Weights of a small contrastive image-text model: trained on short English words printed on busy colour backdrops.
Rows from block 5 of the text encoder, named by matrix and row number. Rows with one number belong to one neuron. Each number is 50 + 10 x the weight over its row's rms, rounded and kept within 0 to 99. All counts start at 0. After the name is the row's rms in percent of the matrix's.
# fc1: MLP up (text_encoder.blocks.5.mlp.fc1.weight, 1024x256), inputs 0-127
# fc2: MLP down (text_encoder.blocks.5.mlp.fc2.weight, 256x1024, transposed), outputs 0-127
fc1.345 116:56 53 35 40 46 43 24 43 60 52 50 36 58 64 26 48 40 60 54 47 54 56 53 51 46 52 43 34 56 28 64 47 22 42 50 45 33 64 51 48 39 49 32 44 46 49 57 67 78 39 35 45 56 51 60 58 55 49 55 31 54 47 60 63 31 48 40 43 60 50 43 35 53 62 61 37 55 51 45 56 53 45 64 49 53 50 58 54 48 46 55 38 31 50 53 40 60 45 41 55 53 43 70 42 45 58 36 43 50 55 55 42 61 60 74 61 41 44 50 35 50 63 44 55 37 43 49 39
fc2.345 096:52 38 61 65 57 54 62 62 64 49 62 41 33 49 59 63 50 37 48 45 36 46 51 49 36 45 59 66 56 60 41 47 54 54 63 63 62 47 48 56 52 45 65 64 47 69 40 47 24 65 46 59 60 54 35 45 40 40 40 58 49 44 48 50 65 53 71 36 44 57 49 60 42 32 53 50 36 43 38 45 37 46 41 51 47 42 44 37 50 58 38 55 64 71 45 49 38 56 47 39 51 59 41 53 54 54 63 62 61 48 21 52 39 63 54 56 51 47 41 56 56 44 64 43 59 58 63 48
fc1.346 162:45 41 54 44 64 34 45 51 51 46 39 43 56 38 55 51 51 63 48 39 50 61 70 43 48 39 61 55 61 63 56 43 65 44 45 42 59 58 63 61 52 54 53 48 61 49 53 59 67 68 50 61 46 41 60 37 40 49 55 63 57 21 59 59 55 59 63 49 54 36 61 50 52 51 30 53 71 47 44 54 49 37 47 65 55 47 64 35 55 58 38 51 57 74 60 52 63 60 37 42 61 43 30 34 56 30 57 54 61 65 45 39 49 63 33 47 37 47 40 39 58 49 41 54 50 64 49 47
fc2.346 194:60 53 50 57 35 59 55 46 53 59 54 49 41 60 45 53 52 38 58 63 52 41 25 60 46 70 44 55 48 44 45 60 38 50 52 55 38 38 36 27 51 52 41 55 39 47 46 46 25 35 44 38 41 67 37 58 59 48 48 36 50 75 41 38 45 39 40 41 47 58 44 47 48 47 69 49 36 52 49 43 51 57 54 40 50 52 41 62 40 42 59 49 46 30 33 50 41 42 61 55 40 59 59 55 47 69 40 42 38 37 55 62 55 42 60 52 59 57 60 59 45 49 51 48 44 38 54 57
fc1.347 072:38 62 63 63 50 49 35 46 34 52 48 58 28 38 27 58 62 41 47 35 57 44 45 39 49 66 52 31 50 38 58 40 11 39 59 56 69 50 50 79 45 49 48 47 40 46 39 34 52 36 40 64 55 43 49 51 58 52 42 51 39 53 48 56 45 55 48 21 58 50 36 36 35 44 36 31 42 46 50 46 36 57 48 61 52 47 79 41 65 56 59 26 52 61 40 52 63 49 35 46 45 35 48 50 57 42 46 55 54 61 51 50 33 48 63 56 57 53 44 33 58 66 60 39 56 50 58 42
fc2.347 070:51 64 59 58 51 43 40 40 54 56 62 53 34 28 35 53 61 40 42 42 40 47 45 51 46 59 47 38 56 43 60 56 16 38 64 63 54 49 43 67 56 52 41 44 43 56 43 36 55 48 46 62 74 53 34 50 51 53 44 44 42 56 47 60 53 61 55 37 53 52 40 34 30 39 33 37 46 51 37 45 36 55 39 53 51 35 73 48 60 56 48 48 52 71 41 54 56 54 47 48 39 40 46 41 55 49 37 63 58 70 35 48 50 54 60 50 49 49 37 47 62 54 69 34 44 49 55 51
fc1.348 070:32 56 59 64 49 57 37 55 37 50 50 51 34 49 37 54 59 55 50 36 53 45 47 46 49 58 42 32 48 31 52 38 15 46 51 47 80 56 54 78 34 56 51 54 34 45 41 42 42 39 44 61 45 48 49 45 54 46 40 52 42 58 50 53 42 51 51 30 56 53 29 45 35 44 43 21 45 53 51 47 43 54 37 64 52 48 75 38 49 53 59 37 58 60 37 48 62 48 29 48 41 31 56 52 67 53 47 65 49 52 42 49 42 45 50 49 59 53 44 36 58 61 49 36 54 46 58 37
fc2.348 055:44 52 59 59 51 47 43 51 50 55 66 52 37 48 48 53 56 57 50 40 37 44 44 51 50 53 41 39 59 43 53 50 15 47 56 47 72 54 52 75 44 57 41 52 32 51 40 40 40 51 48 62 60 58 41 42 52 43 48 47 46 60 50 54 54 55 54 47 50 62 32 40 26 45 39 30 53 56 39 48 44 51 37 62 46 42 71 41 43 52 52 54 61 63 41 46 56 55 37 47 35 36 53 45 72 61 41 74 55 50 29 44 55 49 49 41 55 50 37 46 63 51 66 36 42 42 55 42
fc1.349 135:36 41 62 66 50 56 48 35 44 48 44 61 51 50 44 35 34 46 53 67 53 37 47 53 37 34 41 52 45 40 62 40 30 58 39 48 41 50 51 48 56 45 50 56 52 47 74 53 50 78 31 60 55 40 69 47 56 44 58 57 60 51 27 57 46 62 50 60 51 54 44 66 55 63 60 51 56 35 53 52 52 64 46 53 50 48 42 42 50 64 38 46 31 54 44 39 53 37 64 49 34 46 47 74 57 54 38 42 57 39 51 56 60 45 43 60 61 55 53 32 61 33 48 34 52 51 50 34
fc2.349 148:68 62 41 25 44 45 64 66 53 52 55 41 46 48 54 56 68 60 49 33 49 59 61 47 55 65 60 45 53 50 41 56 71 49 52 45 66 46 39 61 37 48 48 48 52 48 21 55 53 27 70 43 46 61 21 63 47 55 41 43 45 48 68 40 60 44 49 38 46 43 52 38 45 40 48 44 40 70 47 43 50 39 48 45 37 50 58 61 53 38 62 58 55 46 61 62 44 61 30 42 57 55 51 34 39 49 65 61 49 55 53 50 42 57 57 44 44 39 50 61 40 69 49 63 52 49 46 67
fc1.350 102:49 57 52 30 54 54 60 35 51 71 51 29 42 43 53 52 50 37 64 60 58 50 40 63 50 35 41 49 42 35 35 58 44 32 58 59 52 60 46 44 36 55 61 42 44 63 41 53 55 51 43 38 59 46 56 56 36 36 35 55 60 47 42 36 41 26 48 37 60 52 62 49 59 67 68 52 47 62 46 53 32 51 50 62 37 49 37 58 27 56 54 45 53 61 42 66 49 44 61 48 49 30 54 52 62 54 35 45 43 51 48 45 52 51 45 60 50 47 53 67 58 28 51 51 46 47 48 60
fc2.350 106:48 45 42 68 45 46 34 76 47 40 56 70 59 69 48 58 56 59 46 44 52 56 62 47 40 60 56 54 63 44 56 49 58 58 42 39 60 29 58 53 48 55 60 56 49 38 48 51 49 59 62 48 46 42 46 44 68 57 67 43 49 50 60 47 60 67 49 61 56 45 34 57 40 34 38 42 47 43 57 59 48 44 49 58 60 37 47 53 65 42 40 60 36 47 58 44 43 44 39 60 59 65 57 43 53 59 74 41 55 54 61 55 43 56 67 47 53 54 55 43 69 74 47 51 60 55 49 46
fc1.352 070:35 60 60 71 42 52 37 52 33 52 55 55 35 52 40 47 50 50 56 52 39 52 50 54 42 74 41 31 51 45 32 46 16 43 47 60 76 56 56 73 50 67 54 55 44 48 43 51 45 39 45 56 45 43 47 41 59 47 39 45 44 47 53 42 55 41 52 32 48 46 33 40 33 45 50 23 53 47 52 33 39 41 52 59 45 42 76 42 46 54 50 43 53 46 41 36 54 49 39 51 49 32 55 62 64 57 57 61 46 55 39 41 32 40 50 39 57 61 57 44 59 61 44 47 55 56 56 54
fc2.352 056:43 52 60 66 45 40 51 49 49 43 64 53 41 54 47 42 43 45 53 50 28 58 43 54 50 66 47 50 64 55 48 60 17 49 57 52 68 44 51 76 54 71 50 46 46 58 39 55 41 43 55 47 50 62 37 47 56 43 42 45 52 45 56 47 64 43 48 43 37 44 37 37 34 47 49 31 47 48 39 47 47 44 52 64 38 32 66 50 41 49 49 54 53 58 55 44 49 48 46 47 47 38 57 52 62 63 55 68 54 56 29 43 37 48 50 35 46 67 42 55 57 47 66 46 36 44 65 58
fc1.353 071:30 64 61 58 52 44 35 51 42 46 55 48 31 47 41 56 58 42 45 34 59 47 49 44 46 61 45 29 48 37 53 36 14 43 56 50 74 50 58 80 33 53 49 53 34 39 39 36 44 42 53 54 49 42 40 48 58 49 43 51 38 56 55 50 42 49 54 31 50 50 33 44 36 41 43 27 42 46 53 40 40 49 47 61 53 50 76 36 50 51 60 27 49 59 37 53 54 55 32 44 40 33 55 51 67 54 41 56 49 60 43 53 40 45 51 55 62 52 43 32 51 63 45 37 52 52 58 39
fc2.353 068:43 63 59 48 51 31 43 43 59 54 67 41 34 42 47 51 59 44 45 39 45 50 47 49 47 59 42 36 57 47 50 54 11 47 61 53 62 48 53 75 42 51 41 51 35 47 38 35 46 55 60 52 68 50 26 47 54 45 43 43 39 57 54 51 55 53 58 45 45 58 39 39 29 37 44 33 47 49 43 40 39 45 44 59 49 44 74 41 45 49 51 41 50 64 38 58 45 62 45 50 39 40 49 39 67 60 34 60 56 61 24 49 56 54 46 46 63 46 35 43 55 52 64 35 41 54 55 51
fc1.354 068:37 53 63 69 49 56 33 57 38 50 46 53 29 51 35 56 61 50 47 38 56 45 50 46 45 64 48 36 49 37 50 36 15 46 52 49 77 51 56 79 33 56 49 48 35 47 44 42 44 35 44 60 49 48 50 44 54 45 41 52 42 56 49 52 39 48 51 30 59 57 28 45 35 45 47 20 47 53 55 40 44 53 40 64 48 42 83 38 47 55 59 31 59 62 34 51 59 51 36 49 45 32 53 52 65 54 46 62 50 53 42 50 40 44 58 52 58 55 44 33 56 55 49 36 54 49 57 35
fc2.354 057:52 50 64 65 52 44 40 54 56 55 62 49 32 48 46 54 57 49 48 45 41 46 47 56 46 61 48 48 60 51 50 50 17 47 58 53 64 47 53 73 42 58 39 45 32 58 44 37 46 45 48 59 65 60 38 43 53 44 48 47 46 59 47 57 48 51 58 48 51 60 31 43 29 45 42 28 53 59 46 41 44 49 39 64 43 34 79 44 43 53 54 50 61 66 41 51 51 56 46 48 39 36 51 42 67 64 39 69 56 53 24 47 50 51 57 46 52 51 37 42 61 42 65 38 40 48 54 41
fc1.355 077:48 56 54 47 45 75 31 33 49 54 54 46 63 53 34 67 46 40 46 35 48 42 55 55 52 68 40 41 53 47 56 55 26 42 61 38 70 69 44 70 50 53 61 52 54 41 40 45 53 49 49 52 48 58 45 41 52 44 40 60 40 53 41 48 38 57 52 27 65 50 44 54 47 50 47 16 44 41 48 67 34 34 44 62 57 53 70 38 52 48 50 38 64 40 38 52 57 50 43 56 47 32 52 38 51 51 36 61 60 52 53 48 48 57 44 57 56 52 63 35 69 63 62 37 53 45 61 32
fc2.355 048:60 60 62 38 41 63 34 38 54 43 65 58 59 54 42 60 56 54 53 33 33 38 42 51 64 61 41 59 52 52 57 50 36 27 63 52 56 61 50 63 37 60 50 51 55 40 55 38 54 59 53 47 60 55 29 46 57 37 45 63 48 54 39 31 50 42 61 54 50 61 45 40 45 31 33 30 56 43 25 64 44 26 38 53 48 46 56 39 48 54 39 66 56 54 35 43 47 48 52 41 40 37 41 45 82 67 52 68 52 42 51 45 40 46 61 55 50 53 49 46 54 42 60 50 44 32 51 43
fc1.356 069:35 57 62 63 50 55 35 56 37 49 47 50 33 46 37 56 61 51 47 38 54 44 49 43 50 61 44 32 46 33 50 37 14 45 54 52 77 54 56 77 35 54 51 55 35 43 40 38 42 40 48 59 47 50 47 49 54 43 39 52 43 56 50 53 40 51 52 28 55 56 30 44 33 44 44 22 46 51 50 43 41 54 38 66 52 48 78 36 48 54 57 34 58 59 36 48 62 52 32 46 42 30 56 51 64 51 45 61 50 54 43 50 42 46 54 48 59 54 44 36 55 58 49 35 53 46 61 35
fc2.356 054:47 54 62 57 51 44 43 51 52 53 62 50 36 43 47 57 58 53 46 44 37 43 46 49 51 57 43 40 57 44 49 51 15 45 58 54 67 50 56 72 43 55 43 54 33 50 39 34 41 53 54 59 64 61 39 45 52 39 45 46 48 57 50 53 52 55 56 45 51 64 34 38 24 43 41 31 54 55 38 44 42 49 38 64 47 40 75 39 42 51 49 52 59 61 40 48 56 59 42 47 37 34 51 42 67 59 39 69 53 54 31 47 57 51 53 40 54 49 36 47 59 46 66 36 39 43 57 41
fc1.357 089:46 70 74 55 44 63 43 63 51 42 38 34 50 40 59 56 51 36 54 49 39 63 48 50 47 32 63 60 50 38 35 34 35 68 33 51 57 44 49 29 37 69 51 64 54 49 40 49 50 51 50 61 46 69 49 45 40 54 39 49 64 52 28 34 47 48 43 64 42 37 54 35 46 40 55 54 62 56 62 48 46 55 54 41 65 36 35 39 67 56 56 55 72 53 55 51 61 57 59 62 48 44 46 49 33 46 59 28 41 58 28 35 55 47 42 49 40 40 43 49 53 51 49 56 50 63 57 35
fc2.357 089:43 41 39 47 54 31 53 32 58 49 66 42 70 54 48 35 44 66 48 60 58 59 45 44 61 70 60 25 58 49 57 79 49 48 63 58 41 44 46 60 52 62 46 24 43 57 49 49 56 39 41 52 55 49 56 44 60 45 73 49 40 50 52 50 56 53 53 45 74 45 52 64 60 57 34 42 44 54 55 67 47 27 49 62 39 26 65 48 31 42 56 63 27 61 48 60 50 43 39 31 45 60 59 48 54 58 59 64 55 34 39 52 47 63 43 36 54 56 51 47 48 34 45 47 47 49 46 61
fc1.358 071:33 53 60 62 47 55 33 46 43 44 49 63 30 53 31 59 56 59 52 36 50 51 50 45 53 60 42 28 49 39 51 39 17 47 52 56 66 51 50 81 30 50 46 51 37 41 41 44 38 34 51 56 48 46 49 41 59 50 35 51 40 50 54 51 41 49 53 33 53 49 32 50 37 42 37 22 44 48 48 45 35 53 40 63 56 44 75 44 49 49 55 31 62 55 37 51 51 48 28 47 42 23 57 46 55 51 47 68 49 50 45 54 44 45 51 53 65 52 41 37 50 74 45 31 52 48 58 35
fc2.358 047:47 46 60 58 48 48 37 37 59 44 61 63 37 46 44 62 50 57 57 39 37 51 52 46 49 56 33 35 59 48 54 55 18 48 56 61 53 43 47 76 39 52 36 50 34 47 41 44 32 48 56 56 64 59 40 33 58 48 37 46 42 51 52 52 54 53 54 54 44 54 33 52 34 42 36 29 48 54 37 43 38 50 42 63 52 33 69 50 48 44 47 47 61 58 42 51 44 57 37 46 39 24 57 37 54 51 50 77 56 48 29 48 58 54 55 45 64 49 34 47 55 67 62 29 39 47 53 41
fc1.359 108:42 56 66 50 38 75 65 53 48 35 40 60 23 54 58 34 39 50 67 52 55 53 64 68 43 62 56 45 49 40 47 60 47 49 49 64 42 58 59 44 42 63 58 56 50 39 37 48 41 62 41 65 55 56 49 36 47 64 56 51 75 51 16 34 55 43 59 36 53 57 46 49 48 53 55 49 49 39 47 57 56 67 61 35 45 49 45 34 45 69 40 64 42 47 46 53 59 41 56 51 35 27 45 36 60 28 47 43 45 44 45 58 57 45 37 44 51 50 50 37 56 42 44 49 59 49 49 24
fc2.359 083:51 37 49 50 69 38 40 45 59 75 48 35 66 49 51 39 67 41 29 45 37 69 42 50 65 47 54 56 56 44 51 54 61 64 46 53 62 39 35 58 54 39 47 37 46 76 65 45 45 56 73 55 63 42 43 58 58 43 48 53 47 66 66 53 27 47 45 61 46 33 74 61 50 41 51 60 47 53 65 32 35 50 46 54 53 51 35 58 41 33 64 54 63 59 49 50 35 44 63 48 62 67 50 48 49 69 59 58 52 52 29 57 51 37 58 58 55 38 49 55 51 50 53 43 41 48 56 65
fc1.360 091:50 50 49 47 44 53 36 45 39 48 51 58 54 38 43 46 59 43 60 48 34 55 48 45 61 54 38 35 33 38 39 62 47 47 58 65 44 61 56 53 61 48 53 49 18 55 63 39 47 46 55 36 50 26 62 47 63 58 54 42 59 43 59 49 61 53 56 42 76 38 32 50 36 43 60 47 54 53 49 58 41 38 41 47 53 52 68 64 45 59 61 46 61 48 44 36 51 28 41 53 56 40 27 66 55 46 62 44 48 59 49 39 39 38 28 64 42 53 51 52 48 59 61 49 40 58 32 61
fc2.360 091:53 42 57 41 61 43 63 45 63 61 45 43 46 61 58 44 61 44 44 51 49 49 52 57 56 58 66 48 59 46 51 71 43 52 46 38 49 36 47 28 71 62 30 37 53 56 53 49 48 42 41 55 65 62 56 41 59 52 42 48 39 46 46 56 40 38 49 41 39 65 60 48 52 55 48 41 56 52 41 63 59 42 48 53 49 39 44 73 30 53 32 71 45 48 53 61 58 49 46 51 48 54 58 50 60 65 60 60 59 53 34 64 30 61 53 63 56 39 29 47 41 42 60 49 73 56 54 31
fc1.361 072:33 54 62 61 47 55 37 56 32 47 46 48 32 47 35 57 55 50 56 40 47 42 48 45 53 61 42 33 47 41 49 38 14 44 58 49 77 53 53 75 38 59 52 54 42 48 37 46 43 34 47 52 49 55 53 49 51 47 33 57 44 55 48 49 46 54 50 38 53 58 40 45 40 50 38 25 43 48 49 43 44 47 36 61 53 46 85 39 52 57 55 33 57 59 37 53 54 52 38 47 48 31 61 47 66 47 45 57 49 54 46 52 46 48 50 48 60 59 42 33 48 57 46 41 48 52 60 35
fc2.361 056:48 51 62 54 47 44 47 52 45 50 60 49 34 41 43 58 51 51 56 42 33 44 48 51 55 56 41 38 56 51 50 54 18 46 59 52 67 47 51 69 45 62 43 55 41 56 32 46 43 50 51 54 68 65 48 47 51 47 39 52 50 56 51 48 59 56 55 57 47 65 43 41 32 49 35 33 49 52 39 39 46 47 34 60 49 39 82 42 51 52 46 50 57 62 45 51 49 56 49 46 41 34 53 37 66 52 39 65 53 52 36 49 59 54 51 39 57 55 34 42 50 46 62 41 36 48 54 44
fc1.362 091:61 59 64 40 37 58 50 52 55 45 54 52 37 49 52 58 43 44 52 51 47 50 52 51 63 47 59 39 57 30 65 60 52 45 50 49 60 38 46 76 59 61 42 59 44 60 46 53 36 55 57 44 46 59 52 45 52 41 50 44 53 45 56 45 53 45 52 45 60 52 48 59 49 49 38 34 48 55 63 69 39 46 61 55 45 38 63 53 43 58 25 54 41 50 51 78 45 41 38 50 34 30 54 33 47 70 53 43 59 44 39 29 56 47 42 49 62 41 40 51 40 61 50 62 56 53 52 24
fc2.362 075:47 52 35 59 71 51 50 35 49 63 44 36 55 52 48 44 59 58 28 51 53 54 37 50 50 62 38 66 55 48 57 45 39 59 59 44 59 36 43 47 28 47 57 40 52 43 70 50 58 34 45 47 61 35 52 52 59 44 59 53 59 44 46 46 52 56 48 44 46 34 79 55 42 45 35 71 47 45 53 47 48 47 44 84 54 56 53 55 46 52 53 60 43 55 35 45 51 52 65 56 44 53 38 48 45 41 38 63 52 51 31 63 46 44 53 54 58 45 52 52 42 54 53 45 43 42 32 56
fc1.363 069:33 59 58 62 51 51 31 57 37 45 47 51 39 45 36 58 63 44 46 35 57 46 49 46 44 73 40 36 45 44 54 45 18 41 58 48 74 46 54 81 43 50 55 59 32 42 34 42 51 30 47 52 56 45 50 43 51 41 40 53 35 56 42 46 42 52 47 31 52 50 30 47 39 42 43 29 41 51 52 37 45 54 42 60 58 47 82 36 53 57 58 31 51 64 35 49 55 51 38 41 49 29 61 46 64 55 43 60 41 53 45 52 39 40 51 57 56 56 42 27 55 59 51 35 54 58 61 27
fc2.363 064:44 58 54 53 54 42 41 45 55 46 64 45 45 37 43 53 57 42 38 39 45 52 49 53 46 67 40 42 52 56 56 59 19 46 65 53 65 46 49 71 51 52 46 57 36 51 37 42 49 44 53 49 74 57 34 41 46 39 50 50 42 57 44 49 54 58 53 46 43 55 34 43 36 41 39 36 50 61 40 36 49 54 35 53 53 40 77 43 50 52 53 46 54 68 37 49 49 54 52 44 44 31 55 35 64 63 35 67 51 58 24 51 52 48 48 55 54 49 38 35 59 47 68 31 41 59 62 32
fc1.365 139:34 51 46 49 65 71 41 60 46 58 41 55 50 63 51 56 55 47 24 46 50 26 46 38 36 51 57 26 63 53 60 49 52 42 39 52 48 50 49 53 46 39 39 42 38 50 63 45 25 22 45 39 32 43 34 31 50 33 47 64 63 48 55 44 43 52 56 54 47 29 42 47 45 47 35 29 48 38 48 43 49 47 48 79 58 51 58 58 30 40 49 53 48 69 53 47 61 46 52 41 57 41 50 41 54 53 31 61 56 45 54 67 62 42 72 45 61 44 56 49 43 52 49 76 54 57 46 41
fc2.365 135:56 49 46 54 64 51 52 53 53 24 46 50 44 56 51 56 54 50 58 48 54 26 45 45 46 39 59 55 49 69 68 53 63 50 47 54 44 71 51 57 37 35 39 46 31 31 54 41 37 37 51 44 46 61 22 49 61 38 52 47 46 64 65 34 40 61 67 44 67 59 35 52 59 41 34 37 56 32 41 29 37 39 43 51 58 38 56 38 53 58 64 37 47 47 81 62 52 56 62 40 55 51 49 53 41 49 45 60 65 54 46 64 57 64 61 44 55 45 49 51 58 55 56 65 52 52 47 51
fc1.366 071:36 56 64 59 52 51 33 49 31 47 51 50 31 46 33 61 58 42 46 37 54 46 45 46 44 61 46 37 43 39 48 38 11 47 55 48 71 52 51 72 41 55 52 52 36 45 46 38 39 37 44 57 46 47 42 42 56 44 35 55 37 58 45 50 41 48 54 24 50 54 36 48 30 37 51 25 42 50 49 44 38 53 41 67 50 46 79 46 53 55 48 31 55 61 43 52 53 51 30 45 45 35 54 54 56 55 40 65 51 62 47 48 45 47 55 52 57 51 42 33 56 65 52 32 52 51 64 42
fc2.366 058:50 53 65 54 50 39 38 45 49 50 64 47 36 39 38 62 60 40 46 44 38 51 46 52 45 56 42 51 52 48 46 54 17 46 56 52 58 46 45 59 49 55 45 52 33 55 47 34 37 47 49 58 64 57 31 41 54 41 40 51 40 62 45 52 54 54 62 37 46 56 39 46 24 34 52 35 46 53 40 45 40 49 39 61 49 35 74 54 52 49 40 52 55 67 47 55 48 56 42 47 44 41 49 39 55 60 34 73 54 67 30 46 57 55 54 43 52 48 30 43 60 54 66 31 41 48 56 51
fc1.367 134:49 46 36 34 62 52 47 39 43 52 54 46 58 42 57 52 60 60 55 44 62 34 44 65 53 50 45 56 29 45 48 67 45 53 53 48 64 49 39 54 56 49 60 72 55 52 46 51 49 45 44 42 29 50 48 42 50 38 40 47 46 37 43 51 34 67 53 73 51 48 47 49 40 60 49 60 48 59 32 58 70 41 69 63 66 55 41 41 57 63 64 25 66 49 61 43 49 43 60 66 34 44 44 43 50 35 52 37 40 57 36 55 66 55 50 56 39 44 47 40 38 55 34 54 67 64 30 47
fc2.367 123:58 51 60 71 40 39 54 62 54 52 48 50 48 54 37 51 33 36 53 44 37 73 44 48 47 41 49 49 66 59 55 40 55 53 37 56 36 57 53 48 55 42 55 20 50 55 62 48 55 56 55 62 70 53 45 73 46 61 61 59 60 59 64 43 60 39 50 36 48 49 50 61 62 41 59 46 41 47 78 40 31 65 35 41 49 41 55 58 47 45 36 66 47 53 37 48 50 63 43 48 73 67 49 45 50 62 44 59 59 40 54 50 47 44 41 46 59 51 44 61 64 42 65 52 36 33 57 59
fc1.369 100:51 50 50 69 56 52 62 46 36 45 54 55 43 47 48 63 51 58 32 51 58 54 56 59 67 34 57 55 38 52 51 43 52 32 55 55 55 62 48 54 47 55 67 54 53 55 43 46 43 36 44 65 41 60 47 41 48 51 61 56 61 32 71 40 48 30 52 21 58 45 54 74 54 41 57 46 41 68 70 55 35 42 48 20 29 33 66 47 36 57 55 55 50 61 43 33 53 44 48 46 56 55 52 62 46 34 76 51 52 43 61 45 49 53 33 77 47 50 58 58 50 49 41 42 46 33 48 55
fc2.369 087:52 31 47 43 47 47 50 54 69 66 47 49 57 63 44 67 48 45 40 43 39 60 38 43 58 30 64 55 46 49 82 37 55 55 50 53 41 18 45 60 46 53 46 42 46 46 40 51 48 32 58 42 62 39 30 44 48 46 48 72 61 46 53 58 43 61 60 62 52 41 70 47 57 56 39 60 46 43 37 64 62 53 53 46 42 47 32 40 45 39 64 57 43 61 49 59 52 48 56 19 55 61 56 61 38 50 38 63 37 42 50 43 63 46 54 49 46 63 51 41 39 36 33 57 48 52 43 39
fc1.371 103:46 37 52 54 64 62 62 52 55 35 58 55 39 46 48 51 35 38 44 43 49 34 27 56 40 53 42 33 43 36 39 47 52 50 51 39 61 35 58 57 43 71 43 46 47 55 58 47 43 45 54 52 55 32 53 57 53 46 41 41 47 43 59 53 53 41 53 56 55 43 56 45 40 72 36 28 31 49 34 38 56 41 66 59 47 40 62 57 62 52 51 45 26 54 51 42 54 43 36 39 52 26 41 41 35 41 55 73 45 58 48 50 43 34 56 40 42 43 59 72 59 47 53 47 44 50 39 45
fc2.371 094:48 44 52 50 61 49 63 55 43 57 46 50 67 50 57 58 56 52 42 56 49 55 30 62 34 46 74 55 57 29 51 60 45 69 53 41 49 52 57 55 52 57 39 52 65 42 43 66 52 37 57 32 40 28 27 48 45 54 50 48 70 60 54 69 54 45 53 60 40 49 47 39 53 52 62 58 55 49 52 63 58 45 57 49 31 36 51 56 34 41 49 55 51 60 52 46 75 45 40 48 68 51 53 47 55 34 41 50 42 55 74 58 48 34 49 43 37 53 62 32 50 55 55 45 53 41 51 47
fc1.372 070:35 57 62 66 49 53 31 51 41 47 48 46 34 55 39 60 55 45 50 31 54 46 52 46 52 65 45 39 46 40 55 36 18 46 53 52 74 54 53 72 32 56 53 57 35 51 39 42 45 34 49 49 47 48 52 39 58 43 39 57 38 55 44 48 44 50 52 35 51 54 35 47 36 44 42 25 44 51 57 43 42 46 42 67 58 44 81 38 51 53 51 43 59 55 36 48 56 52 37 53 49 35 63 52 71 52 41 57 47 59 45 53 43 44 54 50 55 56 45 25 57 57 49 33 53 49 60 34
fc2.372 061:48 54 64 62 53 43 42 48 54 53 66 43 36 53 50 61 51 47 46 34 38 45 49 52 57 60 42 47 52 50 52 51 22 49 59 56 65 50 53 70 39 58 39 54 35 60 38 39 43 47 54 50 62 60 40 38 59 45 45 55 44 56 49 49 58 55 55 50 44 60 37 42 27 42 36 30 49 56 44 43 40 45 37 69 50 39 83 41 49 51 43 59 61 61 41 44 50 60 47 52 40 39 65 44 71 57 32 64 53 60 36 50 54 50 55 43 54 54 41 36 61 46 66 32 40 49 64 42
fc1.373 068:37 60 62 60 46 47 35 56 41 46 48 49 30 48 29 60 61 48 46 31 54 45 51 37 47 70 42 32 47 46 61 41 20 41 60 52 67 52 52 78 44 49 51 57 34 37 45 46 49 27 49 51 49 48 45 44 52 37 42 62 43 54 41 48 43 54 50 32 54 55 41 51 43 44 40 25 49 47 57 38 44 41 43 56 59 46 81 37 43 52 52 26 55 60 34 52 49 51 36 45 50 25 62 51 61 57 41 60 45 58 42 50 39 39 57 57 61 54 45 32 56 63 44 31 50 51 63 35
fc2.373 064:49 58 60 52 46 38 48 42 60 46 63 42 34 44 36 60 63 45 43 36 44 49 48 44 49 65 38 37 55 58 59 58 22 41 70 60 57 50 46 65 49 51 42 55 36 45 45 47 45 46 54 49 67 60 30 42 50 30 49 59 47 55 45 51 57 58 57 45 46 59 41 46 39 43 36 28 55 54 46 35 46 38 37 54 55 35 79 48 43 50 44 43 58 62 40 57 47 59 49 49 48 23 54 36 57 63 39 64 52 63 23 49 53 49 56 54 58 48 40 41 61 51 58 27 40 49 61 44
fc1.374 069:35 57 62 62 49 55 36 55 39 45 52 49 32 50 37 62 61 48 47 37 51 45 53 41 51 61 40 28 49 37 59 35 16 44 53 50 75 52 57 78 36 57 49 55 38 39 45 42 45 39 46 61 52 45 46 42 55 45 42 54 41 57 54 49 41 51 52 31 51 53 31 48 38 40 42 20 43 49 51 47 42 48 42 61 53 51 81 35 55 51 55 31 57 61 39 50 55 45 28 45 43 32 57 52 65 52 47 61 50 55 45 55 45 42 47 47 60 55 45 31 51 61 45 32 54 51 58 39
fc2.374 051:51 54 61 56 48 46 43 47 55 50 68 48 37 45 48 61 62 48 48 41 34 46 53 45 53 57 37 36 60 47 57 52 19 45 57 52 64 49 54 73 46 58 40 53 35 46 45 39 44 54 53 60 69 54 35 40 54 43 46 49 43 62 55 52 53 55 56 48 45 58 34 45 32 38 40 26 48 52 41 48 44 43 39 58 49 44 78 41 53 49 49 44 58 63 42 49 47 53 37 49 42 37 54 41 67 59 43 67 55 54 28 55 60 49 45 37 58 50 38 41 55 49 58 30 43 48 52 46
fc1.375 070:35 56 62 64 52 50 34 48 40 49 51 55 28 42 43 54 60 41 51 35 51 46 47 43 50 68 42 27 44 38 56 33 07 41 51 49 73 56 57 81 36 52 50 58 42 40 46 43 45 43 53 58 42 42 48 42 58 45 40 51 42 57 52 47 35 52 52 32 48 46 27 52 36 38 44 20 47 51 50 41 42 49 44 60 50 45 77 34 56 50 60 31 58 60 37 54 64 46 34 46 44 29 55 47 67 51 45 64 46 55 44 54 39 44 51 52 60 52 44 36 54 59 48 37 52 49 62 43
fc2.375 056:47 53 60 60 49 42 40 42 58 56 64 51 31 37 54 52 60 39 52 41 35 49 47 49 51 65 42 31 52 53 55 50 03 42 56 48 60 55 56 79 48 53 40 57 41 48 47 42 45 58 60 57 58 51 38 38 56 44 41 45 42 61 53 50 47 57 55 46 43 48 30 46 28 40 45 27 52 52 39 44 43 43 43 57 46 41 74 39 50 46 53 44 58 67 38 60 55 55 46 50 44 32 52 35 68 54 41 69 50 56 28 50 56 53 48 43 58 48 36 49 59 47 62 35 44 46 59 54